config.yaml
dataset: "songs of 200 made-up bird species, synthesised, often over outdoor noise"
beta1: 0.95
max_precond_dim: 1024
adamw_lr_other_params: 0.0023
Rows from block 6 of a small audio frame classifier, named by matrix and row number. Rows with one number belong to one channel. Each number is 500 + 50 x the weight over its row's rms, rounded and kept within 0 to 999. All counts start at 0. Numbers have three digits each.
Before each channel's rows are labels from the 100 clips, of 14848, where the channel reaches its highest value: "top examples" is what is common among them; "lies over" is the class under the peak. Only what is clearly more common there than usual is listed. The data: songs of 200 made-up bird species, synthesised, often over outdoor noise.
# convs0: first width-9 conv (model.blocks.6.convs.0.weight, 128x128x9, each kernel summed), inputs 43-85
# convs1: second width-9 conv (model.blocks.6.convs.1.weight, 128x128x9, transposed, each kernel summed), outputs 43-85

top examples: high song; steady whistle; warble; first syllable: warble
lies over: warble
convs0.77:513517508443510534462465432558500448635576436419543476534580500480535499453420484428554504544451442560466521508489572494489516547
convs1.77:391515583447480491580511463507548469438470500459499532540511516455458564441548565512470432504490515473600473528549336424529546509

top examples: harsh note; first syllable: harsh note; first syllable: warble
lies over: harsh note
convs0.101:467492522470534372503605481500475483409512618544509569447467417430421427444464455550496472517497466556529565558399506430490522455
convs1.101:516516416452522581551474440537471522572519506525529548449460437523505511423576541541438496592457498505437489574539437412556564552

top examples: low song; arch; first syllable: arch
lies over: arch
convs0.9:408558519461402634512521490569471509474548469493494567572432495517449537478478492443418474510504483452543386474570473496494548502
convs1.9:535499547562407514507555489489518461522507537527581552509458565508461427528408491536401527469440476489466513513486440448464458495

top examples: pitch: middle; first syllable: upsweep; first syllable: buzz; first syllable: warble
lies over: no call
convs0.91:369532501456512483511506443475588513505474433576421511488443479416474444455595489480462562522505436431579419526449581524502594505
convs1.91:547619482481504528458494530413498518482582524647412469524532489491474447442398506493432469547522531533464449516510590605476549561

top examples: warble; first syllable: warble; harsh note
lies over: harsh note; warble
convs0.64:560464548435444464472489520424516411480500561490511440566494603468499487466464560537514458525461510469443508471490376423459500465
convs1.64:509531501458583501429565482450541566514607551443382510461523612530464589431516491564543504633409486516485505641484588502431581535

top examples: fast repeats; buzz; first syllable: downsweep; arch
lies over: buzz
convs0.113:490469435515509459442513485443408447521535453547532449564533564467445526582511420404521495445503455382558507519552472486425482451
convs1.113:474499459456662524545459497487405470528477461495427511500546442505387478542425464546504436345442488570547536536470489461469428484

top examples: steady whistle; high song
lies over: steady whistle
convs0.79:467466558506465536457499547512511501503488460563500488545480460510448505525508540413498478526421440476450551434536664428579539480
convs1.79:517531389418440515534457510659548486451632513507555463542541494479536588442471553461539506510452449501600611514507525470499567509

top examples: arch; pitch: middle; first syllable: arch
lies over: arch
convs0.84:500437532431411397500514432426434456494526412437470484524449486521507507480531469600477473530514463533498442536469451565450456337
convs1.84:510560432444533451529523473542490556418556456588540483553536464501450561477542497546607491533493578474479491523571487412524497547

top examples: fast repeats; buzz; first syllable: buzz; first syllable: upsweep
lies over: buzz; upsweep
convs0.32:473517446635464629564499513526510517495444488428435488484490517492445542460508574515473488466437476441474581687444467468467476439
convs1.32:509522512525544502592590517543491477575474494467607537523549484546472501514542502456473462504464486457445457527521453571464541545

top examples: upsweep; first syllable: upsweep
lies over: upsweep
convs0.102:510546508471530494516511458456511498514504501519536409547416525448458380496445457441336533474477586480549437519534567480572582503
convs1.102:521467537531458528458514534491553521463531584451430588492460417506506377472468558518454450512591519462446494476491544481485352497

top examples: steady whistle
lies over: steady whistle; harsh note
convs0.52:431423522496477505419433516460428471469542407521485401458471447460652521466476479542500509505549445509470541582537610428502473499
convs1.52:450403468418503507405548488409434479495455473568477536611526445451530401541619477488532553435490489491564439496456561433549550496

top examples: steady whistle; upsweep
lies over: steady whistle
convs0.68:487441469557413573494430536438426564427587574562461516463453506477565517596537640514518449510594454583485436524478471516477490563
convs1.68:537619529536569503495468517478565399461496562542472496394516469528561573527465463495541488483587392469487512531513557470484425508

top examples: low song; upsweep; first syllable: upsweep
lies over: upsweep
convs0.76:471454534513504527416406463516554434400541578556430477456405536450450497512444465440473517487469516533550465527513479509497494500
convs1.76:538518503561473425468449582588578479529550403469512538443491484604557500555486486543484509590513426503531511496551485441505546503

top examples: warble; fast repeats; first syllable: warble; arch
lies over: warble; arch
convs0.127:509448599437495577513553433533504453535472531560407508481532402498463375480494495517526553420572556421551531509468471489447589432
convs1.127:550504545470477588460554583439514508522424468460503497499533432439509466484483520460469510519506539503357498391523464460457376604

top examples: steady whistle; upsweep; first syllable: upsweep
lies over: no call
convs0.67:521388509478498557615528530446471461525561467507507432503477460411523521471670467544452463539350411516500461566451499473588475505
convs1.67:467524523581462396490564471492526389408421556442483507463457444535484535480562514486448479523554541455451483448511536491527510423

top examples: high song; upsweep; first syllable: downsweep
lies over: upsweep
convs0.5:493471505461506493584570534485432484548549380471455415507601450467463500535499452482437439462516500477572416458555527495431505588
convs1.5:457514501475562524453439544524513493472565536517526419442595520482439473452456595539419495496477617513482506545396456470582485457

top examples: upsweep; first syllable: click
lies over: upsweep
convs0.106:483535539517469529512484603523484481470526397451496480396547531481513472469512506479514505454457488560453489461485506473500543432
convs1.106:472532508525577526493463482535500531479438529569429547569468463555535555478479480569541486519414559481506410483505454489513498452

top examples: click; arch; first syllable: click; pitch: middle
lies over: arch
convs0.8:472403459451512574549457464465597530454440435512443496492494488533461466465515522488449534495439420546567574505588573399425457531
convs1.8:598523464487455460520430543520478477551467483470399507566510339482374542497551475548475493493452441490483465539504533473472479371

top examples: steady whistle; first syllable: steady whistle; pitch: middle
lies over: downsweep
convs0.41:534565509520443538565490529469479425512597453439480421492464509539430443469521444573490493461512497555515498464409530520576478403
convs1.41:586416540398472508472469508509412558439506550435531431531535483556555482483518489496525503604410526508439542535490550417496507486

top examples: first syllable: harsh note
lies over: harsh note
convs0.44:439455448545525496427463463399468538527433436496491503523480531526497491545573465418505492698427507536494468515470489519454427585
convs1.44:454561475565527546464622452511476497576492494491509558597433431539485571428550525486483656468478481524527507534566470558498482520

top examples: upsweep; first syllable: upsweep; click
lies over: upsweep; warble
convs0.13:449517570490409562481522553566400433519528479494453529428482459497512431535430468439483536496549395408470562456544495482520418419
convs1.13:536462465573502402547477512539496437443431449493415552463525473482491483642552584408458493519597552477541501534607503537554548560

top examples: upsweep; first syllable: upsweep; fast repeats; first syllable: downsweep
lies over: upsweep
convs0.60:531394562497507583550463486456407540600526514476478490493503415469444565526596434462483487475477418426514521493545578390563444440
convs1.60:536494480540451417503453501540545421415456483417613433514487492537470503495500445440456451504466581514480501512456489472479483462

top examples: buzz; first syllable: buzz; warble; high song
lies over: buzz
convs0.75:493418553423529457534483472525435470529498421406501445465497456468400484563470516471533414500474502556492469439508496508469481500
convs1.75:538523442492421519475602484425438501519510556448596521551545566482427452544461506568459436554429504419419482482519484509462535489

top examples: warble; buzz; first syllable: dip; first syllable: warble
lies over: warble
convs0.71:471453448521530511537400449397571490446486510534501519536509485517463499516501461420480413564552455516490491536462441496538592447
convs1.71:494502493477478480485546427351412442513463460421436596549533485495572528536499531468506469526521521431562439464488419436486412518

top examples: downsweep; steady whistle; first syllable: steady whistle
lies over: downsweep
convs0.37:396483515514458500581493586457502531415467584514537461410518483442477451542490466565625551536424439478482516485473562499517514541
convs1.37:477526492463399578464557481530539515522531430496524518564547522500480486483499428546477619472545511481551572420472547539554517492

top examples: pitch: middle; downsweep; dip; first syllable: downsweep
lies over: no call
convs0.85:504590418433431484467546576515476484502422428557454537548567503458464561413545564442523465479512443590488569564530465499460460483
convs1.85:505481387569546542413534541551544550560491498510486521517469442457466493446471448517496457547538435527413561457510489578520529571

top examples: downsweep; pitch: middle; fast repeats; first syllable: downsweep
lies over: arch; downsweep
convs0.51:328457408470531520411505559541537537452549478450474421476519483543536524508458474483566555583455518521488497519530530523403558446
convs1.51:490544468454566537536474547473504486420471508539518546483489541609493480487444458601448551511489468501493544459427456440510637489

top examples: high song; fast repeats; dip; first syllable: dip
lies over: steady whistle
convs0.72:590494494469409459438511502480535415455449487513486446422599476471537482416495457501515529488490420564477547448500524497481423492
convs1.72:471415505410476560556385433472462459556436567483487481542525505490579522549436455502483476563494493402471559503476506510451604479

top examples: harsh note; first syllable: harsh note; warble
lies over: no call
convs0.115:570521532443459433469443552423485459576595589450436530488495628556553476432502561517484491421469432558529437547456538436405432443
convs1.115:371585543469446499466471501556577528454547487625587531473462491547427522529453459553511537520539503546496543538568540497577455424

top examples: harsh note; warble; first syllable: warble
lies over: harsh note
convs0.28:529423538455541502397493526578467427482504481596484403485398528441503480424463507533458549533574516518517602451445516481470495558
convs1.28:554520535424644567454519460510501512502390549534507539515518465480573541504570527495562476429533521390461498515543459503456440531

top examples: arch; low song; first syllable: arch
lies over: no call
convs0.98:549434505528443613444423458564449500442543542453481521484441484388460476488571497481590488598456407553501473408564518453479444485
convs1.98:463481458562565481531454477421549467493563501425503378423513556522482455419586496562447484505430508456488555534530463460510493437

top examples: steady whistle; first syllable: steady whistle
lies over: steady whistle
convs0.26:587494568465458514555452492532516479514539525468446473543413471485603519483510420549507520635566516431480506475496568376433551460
convs1.26:482553592431489551477543470490522516521425462465616480436578471460503564556420433517501511487521428478449559580471528449524481514

top examples: arch; rich in harmonics; click; first syllable: click
lies over: arch
convs0.23:581420432536500465513489620512511478530542403525467520436444454454548420558520460542476429465489485451503579475437566518497500473
convs1.23:458586430538433426412506385436493501477586564468381500438440570494461526527522503480529467481463407422456554435524490514462454442

top examples: warble; dip; buzz; first syllable: buzz
lies over: warble
convs0.120:571438549516513350576477431499486551458465512575474445544559507453515587437502513506572398394474572464525495514491453492450552501
convs1.120:513530563475499536411581563496441476516470499496520492494518506535484441535596565455476478563468524443440547569508508514539468495

top examples: harsh note; first syllable: harsh note
lies over: harsh note
convs0.69:551497582504462621450527473418502558509486498345484490575559525482451650466419430420495526498467437608467434473434455537471527402
convs1.69:497539523492587499488537453492469463513504535442367594495414483475481510436470580439515489537422559481491591492483529414490379494

top examples: buzz; high song; first syllable: buzz
lies over: buzz
convs0.46:511479507500525578411561472674505524465571483497540498462559543483516463452487469463480485554580505430689448427547417474411481561
convs1.46:517478436571545424522455615505501583498601493484467461600543477589499450481534584537508493554568496466526558547496410486398453542

top examples: dip; warble; high song
lies over: warble
convs0.78:481488497471510473559588377631494448564454478535473491513448476488454489501560479432427480510550426551451503519492471507480452454
convs1.78:502419535536473544511404458469550577549510404556509524520504561447478542472562477488499525468492568561522565560519512413453544452

top examples: click; fast repeats; buzz; first syllable: buzz
lies over: no call
convs0.47:455497436553490580526471551544522477456458577379404526520480482498456462520440471499483438451413488480504496527508424477565419423
convs1.47:565529564570501536596422453513457534472390406452547520453519486495481486455584458530450447599427548524533462480534534577444573452

top examples: harsh note; upsweep; first syllable: upsweep
lies over: harsh note
convs0.105:402409557444501517596460489531434475510524552464485402427512503440455500478519506587413434505482433550552526479534437454500463507
convs1.105:514520536464550517591531547452449467528492465589438500537501504506608567497537564536436469460562521549530524448489392401447430450

top examples: buzz; high song; dip; first syllable: dip
lies over: buzz
convs0.112:462520455432499505502536552469428442452443464410528474445494488422512603540451498593462546541535458555564483460429468469456507437
convs1.112:491477491472504456413509481507459539549432609498326530508500567455506470485473474414501567502483537582538415560571590468446521534

top examples: arch; fast repeats; first syllable: upsweep
lies over: arch
convs0.50:518457417510467427528536435402449520545450619579495511495553617473450475475607491434429472559452499505491456529431506511483535499
convs1.50:489466493583465478497502480521468539494508431558434521550473394466453446451521489505540521558546507415554620455513459588562451599

top examples: arch; dip; first syllable: arch; first syllable: dip
lies over: dip; arch
convs0.126:552563582438549422488513525500410481529454452414428517524458532489499404453533487514498511577507490484509500463500585477536524430
convs1.126:495435466509460501483508548427567546493438470631470384541506570466539452517508574482521515403499504440520477530572453519429476625

top examples: upsweep; steady whistle; first syllable: steady whistle
lies over: upsweep
convs0.19:492579632473511521500528418467484564516542428416507464543519569448602450519485547510468573466489534451511535609487518508520468451
convs1.19:440543508582541509473440581489466552499495521442458505551481575553507472585482461384474505524514467420611513492486603430541505458

top examples: arch; click; first syllable: click
lies over: arch
convs0.70:438508443458471489567494491503449508573398443465560504516466467493535516527393450474576434577501491581442466512522527564594573374
convs1.70:497531524563540571561484413463484466524512537525384497477453437497498470442597529563461479519451542482557525502512495436557564420

top examples: warble; first syllable: warble; harsh note
lies over: warble
convs0.48:359451511501477459495394530437508499571470473468412465522502474535494406511476575507429410509456533480463499418422409537447437512
convs1.48:555504551397462551501507557547562485437435514544494490493517418614445560523504487531475552501457473463490549491538407442576414531

top examples: fast repeats; upsweep; steady whistle; first syllable: upsweep
lies over: steady whistle
convs0.63:483477488453498484575558526516478446391432546490538475554513554422498486497491534589498527431528384463517530542498507505521547510
convs1.63:504490467506462545478499502525550569521555510380523544518485570490533604543495513464430418479435564484417537508545468418510462611

top examples: arch; rich in harmonics; first syllable: arch; warble
lies over: no call
convs0.24:509536444523435494510484469493536566508502433476442537561443495480501395515468507438521485433458464511475442493571446452513428479
convs1.24:590555495446446538448504540525578532419492510455591381500529597525557507477504537538650565565506481482425571622436450508554587571

top examples: rich in harmonics; low song; arch; first syllable: arch
lies over: arch
convs0.94:518447483460537462539485493522438541462517463481493473526524428436437472446556434478498538583478436445461496489424496516422479450
convs1.94:527517571507530529452518533509404462591450425548506531391513504461457509511536383514496440529645394473478447431555516523515559507

top examples: high song; warble; harsh note; first syllable: warble
lies over: warble
convs0.22:475468536537489426498542483604502455605520399474505470502479471410566537489442561598404577544532493461596552529560452449558563492
convs1.22:465578508526508434489459469458500449527510514454526539529469475550424459494447511494440542428567443527483496459500522456501610487

top examples: pitch: middle; upsweep; dip; first syllable: dip
lies over: no call
convs0.119:447427357412542483487527462467485470432465477508499457599470522490439502498539480416565489481541460506505496441491482443530479549
convs1.119:487457533477494539515428549468577502477490505559578480421550469466558528429415450559392508518513545544592553467482456548441592405

top examples: fast repeats; high song; buzz
lies over: upsweep
convs0.11:436541465553469562510496541579511510492530499504481449456529473476556510511453452521522478540449475446623550484594553426501453458
convs1.11:523481448617534477503531459519443512550554487483555480480465501429409483408516491498498419550465520458583529587435535400511554446

top examples: fast repeats; arch; buzz; first syllable: buzz
lies over: arch
convs0.116:501454478481446488540451560459569499553447538517521518518462521510560440550465357575571460437527559541504475565483550493430499465
convs1.116:426525583542578472593561481491469436571526504541535548489474489549486612450391453535585585534562463438551507534467465471535472492

top examples: downsweep; steady whistle; first syllable: downsweep
lies over: downsweep
convs0.12:572430382494466504533425543571520475524512555504478454491487572490421530519444523509485483529534535520544538437444455513521549511
convs1.12:451504359532420498432487532606514393545545562463512533599519452481442390503467524555445515519540584467527519460517499427466494483

top examples: dip; fast repeats; upsweep; warble
lies over: warble
convs0.103:511505493483389480452461511500545416474600599513491422543389481468452521552610556500583467597501491569493523437554590502530487500
convs1.103:479455551558565475577590477527509506561439566449438533468459547455489517517411505503499422540530489511568457508449565534439490481

top examples: warble; arch; first syllable: arch; first syllable: buzz
lies over: no call
convs0.95:489419480407522526463503404572523449414506510466491574434453518389498573522384449431572518597402531459520488493568443502448534524
convs1.95:607509484422454457548462567546437462496533569449458554620527644501521477482449539493608557469506472441510517511549479537443483487

top examples: buzz; first syllable: buzz; rich in harmonics; warble
lies over: buzz
convs0.81:446504558490442527399472476447565502473470455485417492448471463515456468474508519475495420525487492476556491499546626481452435541
convs1.81:530548498487458458364505518430511492427566604478449443491575524429447475524472527567489531482488580558555363410524476461430525545

top examples: harsh note; upsweep
lies over: no call
convs0.15:431401488523550510576510581473461504472621454529447445467455476486489502426427470430507464473553387455488521517502557475515514482
convs1.15:544443460501446429498565471482557562528474488501465567495532478521570461434525517503535526519538492521503431428562472499523562497

top examples: high song; warble; dip
lies over: dip
convs0.49:534481463445534512456431455476518532447430482485517538512385485426431501498400439506537460500519458516446477516558452468500473590
convs1.49:533374496576496528430436509468520566532569440539434532438474643522514420468430465540527448499484508392454450551487515523523545476

top examples: buzz; rich in harmonics; first syllable: buzz; first syllable: harsh note
lies over: no call
convs0.17:538428429454462474521436450412498563484452555594461440505448456502394554539482485562452470574508446437426480513522531482530514413
convs1.17:542497464505356479455534438467440505510489460518526522490570479554491510533456532522457492419462465498506488547517497513453520464

top examples: buzz; first syllable: buzz
lies over: buzz
convs0.33:385554444583597513474535578442531503516478523499473510507513487510525562495484464503508509461563506465513484478454545503399410494
convs1.33:537536541469513459457478531447532450518492449508562473524422412422514374432479459439574459497524535545430462383658539524485491520

top examples: high song; arch; first syllable: click
lies over: arch
convs0.111:521510493480482445562506452493457539507547452441512487544523510523502548500427453503487539536461522567475388497463457524434441421
convs1.111:534631460564460506523519531505519527498406397377499460516500528510460556510508385553576544441510519629410446541481507516469514423